config = dict(
    horizontal_flip=True,
    norm='batchnorm',
    activation='elu',
    depths=[5, 5, 5],
    kernel_size=5,
    widths=[128, 256, 512],
    projector_hidden=512,
    init='xavier_uniform',
    optimizer='adamw',
    warmup_steps=230,
)
Rows from block 5 of a small self-supervised image encoder, named by matrix and row number. Rows with one number belong to one channel. Each number is 500 + 40 x the weight over its row's rms, rounded and kept within 0 to 999. All counts start at 0. Numbers have three digits each.
After each channel's rows are labels from the 100 images, of 14848, where the channel reaches its highest value: "responds to" is what is common among them. Only what is clearly more common there than usual is listed. The data: drawn small creatures on textured ground.
# p10: first pointwise conv (model.blocks.5.p1.0.weight, 128x128x1x1), inputs 0-127
# p20: second pointwise conv (model.blocks.5.p2.0.weight, 128x128x1x1, transposed), outputs 0-127

p10.29:494477484533517479530550461501453496504432489475518569469511492458533535469543568494577474503495534542414447543476460541570524470493512490561575544511462500482559487480497478506565503503519529462478430503497512413489521527527497572609580478451500553526512512532511494427506527542538427534533454526545566476519499469536445492521563548454503454582475486435523484438588506494477528499482
p20.29:457512510505484535527505469503576572506462483457510516472441503484524554460549475531601524466442473394555525497514394456462551495545467555482532452526477559528478457616529519543510556580512477492490488488508484518546494491505561476519547512480497460565523451501542485491453505493471509596509443423509487528521494452573492521500476448460514522527493462559551541484481561484538495465451
responds to: black; beetle; spider

p10.57:448435538495521462496558436489448516485539560545534527538507495463581536507545459566475533484430457575508462511508518480515571477505457539459479556506475546528526510607497449538539493487559480471500467493510561495506557538436475516546416476421536563494544562451497491521479484555490471558471509473484483499534537527543473515483472491586495462430550514496432462555529534529467564455529
p20.57:524522498418457481566508479543607509484435487532509457474522465492481494482521532512508477497454554546472511507530490475489533520565515527426558465499470499514495429505496543489426463517481489450541543474547476538536555451552554523540487486466523494545569500514453485487466478442525517474429542505513424483638506488554487477534512472518523414492492392565501514574549455515556533474495
responds to: spider; black

p10.88:491563569476448427478550544503505436500516525535565534491500481468412529471494474511402457563531451498517529473524530465491527503482527551466508473566479475519532481515513449496529550512454533485547476424499503540445563528469527436489514480446483488443461467509463538454481504553433408471489542483518526436486447456509503473451471464520457533431450532500395529563497506503466561421494
p20.88:583491436489395445490532584471483458516479513449521464448574499449463486499440558560506471526457571532475545519456525486501496420478517508463475502506498546498553508498471465499482526535449490509453516496473473487533470482502473533453514619500542506534493463536488513514547574477538488509576511564447444439436525504487494586571487537535470511542485491524520496505567431480436479514435
responds to: crab; white

p10.97:452553436450497561514523500494468518486485401516463470450504413497607467493531489463498421494485474530518500434490490492452475490422537460486462538472514454485499636520509402467494485481432471499499519502476520523490538452520492522519507513463465464451483506521481448597508500477489533499482487567474429512462471487544589491553454522439500484514497435507523480433548478473439528519451
p20.97:462505561561519518470480467490530491516496469483464531465523434497489380488520453506459549479463572541488456542509429526546536567499594516492469430458427510499487532558477561527470478408467477512530530456467516513429439527511453526501500479482493546555499525510483552471452543427486506482452545482467563560520433465506507553478482455391555530491450501510520524460504527436521499492534
responds to: white

p10.37:512506492475483496500560469503510460544511565474514475468487473400387493490507463512567467544537519537518476472511458442502490563462521520489536489479547446388534462485482545475527485465482517479540517475474500524518480390574484404466538482562471502558477439502465485554463508518520527498531538512501483496442443479522497467485448352451502459520491547529425488495508474499534476522440
p20.37:508491544519419498447522392476499538522486467409429509563453507490478467513503498440520472427506500525516456513431476550420521500525442495458429517477457484509451508509530535468557469421425515488495488464413477534563490524526530508491477582509535570500470455514557487528452506473538526458535490493536507542533481577523470542459430538499466458519476445469542542463443531438531456495482
responds to: white; crab

p10.35:502555462439479492494554486532477483548483489497521523437492510457511458466467501444535480480438503547614492449500522499433420503489542478483489459469427535516492544496524453456516489488474512485547562455452483531419595450505424386438563526507437447490541520472462520511508453470456496509496514564496460522430497510496535500399464480438521471441484495512488442509521501511534508468432
p20.35:502497420404511514563584583540535518472456652530536517492527526521464591506468480503556493462565492465477588532501508513491474498485509489492547478556526465468555471499536495565449488524501492516531521576526460547499511517500531509511561510553454479471570524505510490514503522493519545515502543562495464473516505452489567498512564547554512438482564575504486437510546486550480487547463
responds to: spider; white; beetle

p10.31:510511493493433509501413449582448512505421528487560452490489550550500435479431515538493468529538525469477489483452518538532466541542416602516463523461501450499512515465466513501613556478478471485473503547499432472498533460565479512558539507519497541514528519534487514548455458488586504469503497500589519556497497466549530492576560483467497514517517494510458499451397496531497582507519
p20.31:504527511502513509509542506445494464497496473507459488468426504489541560473451453437423478506547474495445545519523454541523472553505436505517481532514542480501525525467536511451448529498499518505443513521487557468402548468472394454449479386493471437493510445474506533460500554504461529508502437470524508489464564565493524454530503505508502579497467496471343509541544449531471529494442
responds to: crab; black; spider

p10.21:522471500468535417474445468544545461514495527498442365522526496550471495499413454399479500507445489488505471456534466460478508475436480450553565508465464461502452503484486515529469463465472536517470384502473487481474493465506473452436542499498550457450495460500485425456496483521468482528512529530612500475460439448504494473476463549562532572531442449491472508464515487455490532498474
p20.21:410375483469591511486438458480560496448552493493517406475481464491442484511503497558447519470456537504460495569492510460495489499433532546542449485488583547435545520471516569561548442444487431523491485509542484497449483548491496523492506545500531475497470529479487537610498501485480506444479459535450568532514510466461479450511441513548511461448434472472508507486549493530481512505509
responds to: spider; black

p10.16:459497421444519563503472530534518420510462480488484524454481464530413543466509508504513426494457512619531477488501477516478553415519433461534502488550479532491442536499502492477492513452482534520458540391514502494471523548487458463541493448530574451492472488525435457475525499529453500511501528514497501550508569437527533554442543513509527504479393457504463423450542431500493553466507
p20.16:461485429453464510467555490442549506444508509479475514491460507473514492494512483515552557558571469490511533556526501481534515454486485495492467536492504529469513469464535496573512454453520531485544590411549475574482548547517454574432472456456494499537523474493578504503450542600514509488460505499454552532486439494524493513419448506459472496603472449546460510437568456470509525460433
responds to: spider; white; beetle

p10.32:532443506542506529494488489463566423484573430485474499533528431446527466525515502471451466479540523558446505502491489468524569456470553449516503495563523523505506504467528475480397536587490507500472496497517457474397490574525482493471451462510482469454437397494439523423486582485489473524524508493425475451500450543463439470465454525463488533472501473471506489498496461436438431500474
p20.32:472476481476456434470447504473523536519467494514484479489516515477524475566503471552479518521492539483485529494520506505503500418455501521447467484546482545492526475544533500517477516501520489509337520527502513548465514622561469427514423585562522462511513557464513569536448489485531511508525403458504477493505488515452508579488522488479475467552491477489369484559487523493440547450487
responds to: crab; white

p10.45:482433520435463500498511482490473518469379522492449497477568487480509435454473460502538484511506496483455444507492504511471544507550420497459459515451499496507433506560480486469564526415514451469432512533491453506507510459506449472497460475504462458449536505508522470585472426521467551474460567399564500495477506475512524503503544512501544505529525468429460427468447477538484571382512
p20.45:544517513549497455467505532522534519545468421477488473498492564528448529497531516503518482527452493492509488442546504469432493526550536490544519506514490519533482499536458496494492512512529507465670485461525475409512523373515482655484519461441554449448503545541556498482552489482474451567471515468461478491534569494504512451559516516489482504515502471496514516487481431486507485514425
responds to: jellyfish; crab; white

p10.82:548449539460501489547545509484477571499474535472485494560557548552503541455574457401474531478494491454587417575542482449553557512491423446514555533464440487530521481590463473492466496539489431499462462500515517588509451483514444501516477512491515478409540489493550475552462463604460474509532513491485492434439488517473467490468482480526501525508487519447489466501525518496437505520541
p20.82:499561489437511462507527455489537538505468520519533548495464474444538530517580503465572511454551454437486501542515487513492477471538467448541438505493376493438483420489490488546469513463578469492457531499552488379440486509489466426483432485488489432485475432502496509512500486570498539471494502507470439439488496537447532527434554490557513446548446476517502436446479503536443513485502
responds to: crab; white; jellyfish

p10.44:449511485499520548518520550510514551564478526540478554499446480495524522453489472594522500523508500539542481526548459577528504514509549570495487578528538517497498548506545529487598529501513505457549557513560476463477450564516537501560547498486548498557565498548533507509495486496517440598441489510499556525517526501613476616527502528542490590484523513498525541502478492512473576501575
p20.44:513497564433500489504475468452512515435529561493541429532572488474504485475519512529479518483458413523506505503452491534432551620583474495438548448491496522539467496570498522526496420501457474456503503518505488472535494519533502553507523519503507498498498511493448496505360458400511541459481545473519481618485527475485541546504469476530562502411496498452535485494434506481536488503534
responds to: black; beetle; spider

p10.52:482459506471444464520481468475450525472442523558490461496522461452529553478532517466519515471472475463462456504584496496522552463519502483471537505474468435516507519572458514481460438524491554501477495501526560503481482425472516453456488515467568511441472579489545502509461381575502488515516488427458523417392515509457427582467477508561485527525525516486494446549542561480441437479466
p20.52:487472564564530469501474525469475416474519490487536521518498533464487504493474550540536501449470534522487500489530542563526504557508508532515506478520519495495521541470494511458531493509452470400553512488426521640625406512489476557497545506519542617487511546456514471492525454489488512501566467483527570502471509543526455461475455477519496557528537435478499536472574518417530457482499
responds to: black; crab; beetle

p10.3:499472517412497505500509505533484471479531522471542506473557479505427441533570539481509357510518497531459502455501461467501540494504519476463560485522472436515533482490504492506471482438445524495510463522442542490388566462487485492420466431478483506475511442460496515445536502519524417489496537434489515460451410547529447477408483488518507473473445479459467453496534428522529549446454
p20.3:605542455528507485497484481426483553547558548471473565546506543523500500501510460536454526567476543537520489455493496474483511463516536493514492443526514538492535515506511482483513536494510567561632547459515451517510486402535527573533553473424493452515486509550458520469509546522470488516574546571453468475494500462552499497523563498478510526479513516515633510407484532513514502550475
responds to: crab

p10.112:529483449519505486491470524580518452436484510449536492506531514535473530553523422531455495423527476438512536445472512514540490453484467414520559494537440390508533527443521546478484495481558535491499448478429506494471529451495546385478478552468566446497441464453529392481467536524471480496515489458501489511524477531479432474491523491479550445501536551514420523482484514448447462471470
p20.112:530519487518546502491541533468472521501537527544529619452435496499537486488542552499417549530491382447583551488528503519577501560532541497465529432538509470503517460571468432499419553509510478504490500579527538485481540463526495516480505487533546567425498560504504512555426504504504447494453526482485506461464485441499515468532554477497459555514522561522512449507475521542535567444496
responds to: jellyfish; black

p10.23:480477468445492414515453479538490441472499495490516502489452511510477471528487556535494375501505499544463512502498546567476459467468500431544537481458504449550476489444543500555493432485441534510508494420498529478362489442519450519458567453485510528515444415456456533501504511475512475519521460483477528452539448517499455510463561488483508536528366505490496467502455483475458527532443
p20.23:520534494535432525548575537497437486589525457479438501506468534505470537522473536539461543612475500521535541436524519508506519506526437461528524563521581532536526472514433461471497521613474568492444482438532497484469567544509546500481492501499520477479441494532459455477523506486430458487485464495453483512521463557500527417505565490499558461442523554479453546550490486505522501559422
responds to: black; spider

p10.115:491509489562478499476485465465529412476494461496572516602381498451530442477491543580520565418427498479459495484498472503527532489430494516463503448476475506546462537478437487480535575523497502546560481443496447452445491490518499537521435525461448531544528494485474511459532485434500470440517486462481490497465501447516458549510371481464521502539536506499553501536440508519457505462543
p20.115:478497538501512485485534459508493505538465468571511475497503479534475440508579470481487508573495456462523450525471462494481447487467518525454518452491485512515437497527506493496487576497509502519500477529518583471504448549467440581456532476510522533466517557492502537458435460459500510503444449436513527448463477548509473517504502482484429569540542500458281468569505516474497488441481
responds to: crab; beetle

p10.2:519479450509490563443479562458424474531502511523551451475515516497492555452511478467490526465525492466519495481508434483489479477540492500465545438472475527521494528527459560422473428562438489520487521496472441494531468501530479448457439479507537465453408512466525536489410446452487447534437518380501509568453490499562415535567450556510509480460497514555488449556499468556472468533529
p20.2:512489481507552432509467419533438542478504550477541457482451574581520487463545461460418399461439432459539501501594448507514448530507492504516516413475422537513463533457470394512515413462475502531522497528494536526535584470522484482491518482510513495403527584537462519485524558473498455498484509489545489517481541454495536502515516504513490528476554505485511546469499478527495563506484
responds to: jellyfish; spider

p10.5:513537488533571538512540476443552437528556476489478509496488486425608532494528473362466512442506451537485506553475549489456563510461560468508515459572518496519468594491559441478484504483491501582567500511560464479485573484450485511489517502465499480466494494460494560535520552528480527509417505539493509447538463510511549528556504549458487448521553529495528471510565493494415490493525
p20.5:470494462480542469505498479507530552472521459520501535473473446555438435457493517489428595530479494498513507528488478501501461550512596466524473477506519507535477488581435484493510482502523482482484524453468483484494456541542501505541557420467448590571462521459426550538506551475489443518465580511442497541505414460535499456473460468452524536467490437492537519498569474465622466496559
responds to: white; beetle; spider

p10.49:524513472471611478467473474483482423560476565485543479496461483478478422485484478507531471458502489466439516444510477512497485477464591451449430423482542548503508569487474494453448473520441507508453490424502544531469566443413464438460454484559496474539434466501492558470529517488497495497474480458438510600515477512533467452454550515454476542485489442506521484527530502532526438435472
p20.49:527489528602478533516476463473444430606486531516495449537532509527470403521502448474444438530447478491533499517552584540510505546534438461474542590481489521515497522481462501487487480507444485511478524524439509524494424557438477459442449487548484552483472491487464525504480535464474530441568465510528529520436546566463520513481513501496530525485573532490399549504448479484444446516471
responds to: white

p10.99:505555486564521456477545544468537532479515433478444613476504474523433520508578464621419509503513505443556511515525463486498490461538478447493493511522507556504512416509499482489501474435489497465491534486478510580508462562533526512587524536485497452534502541507556474549533587507529458476512557499436505508592593540421508467486496532532535481462522515465507479467507489539494499446534
p20.99:523593529471608470466497513458512464498496551596533542531500515500489505542503549508494508456487458502504517443431497529471487554553505448431461488580478532483439420501527537442571476531465533503437483521504489392462496493424513507481485469479516423471533432459537528533460495502566556527504513537545514529530509483462521495498561544481510522468495538477497414457400458500469499452501
responds to: black; beetle; spider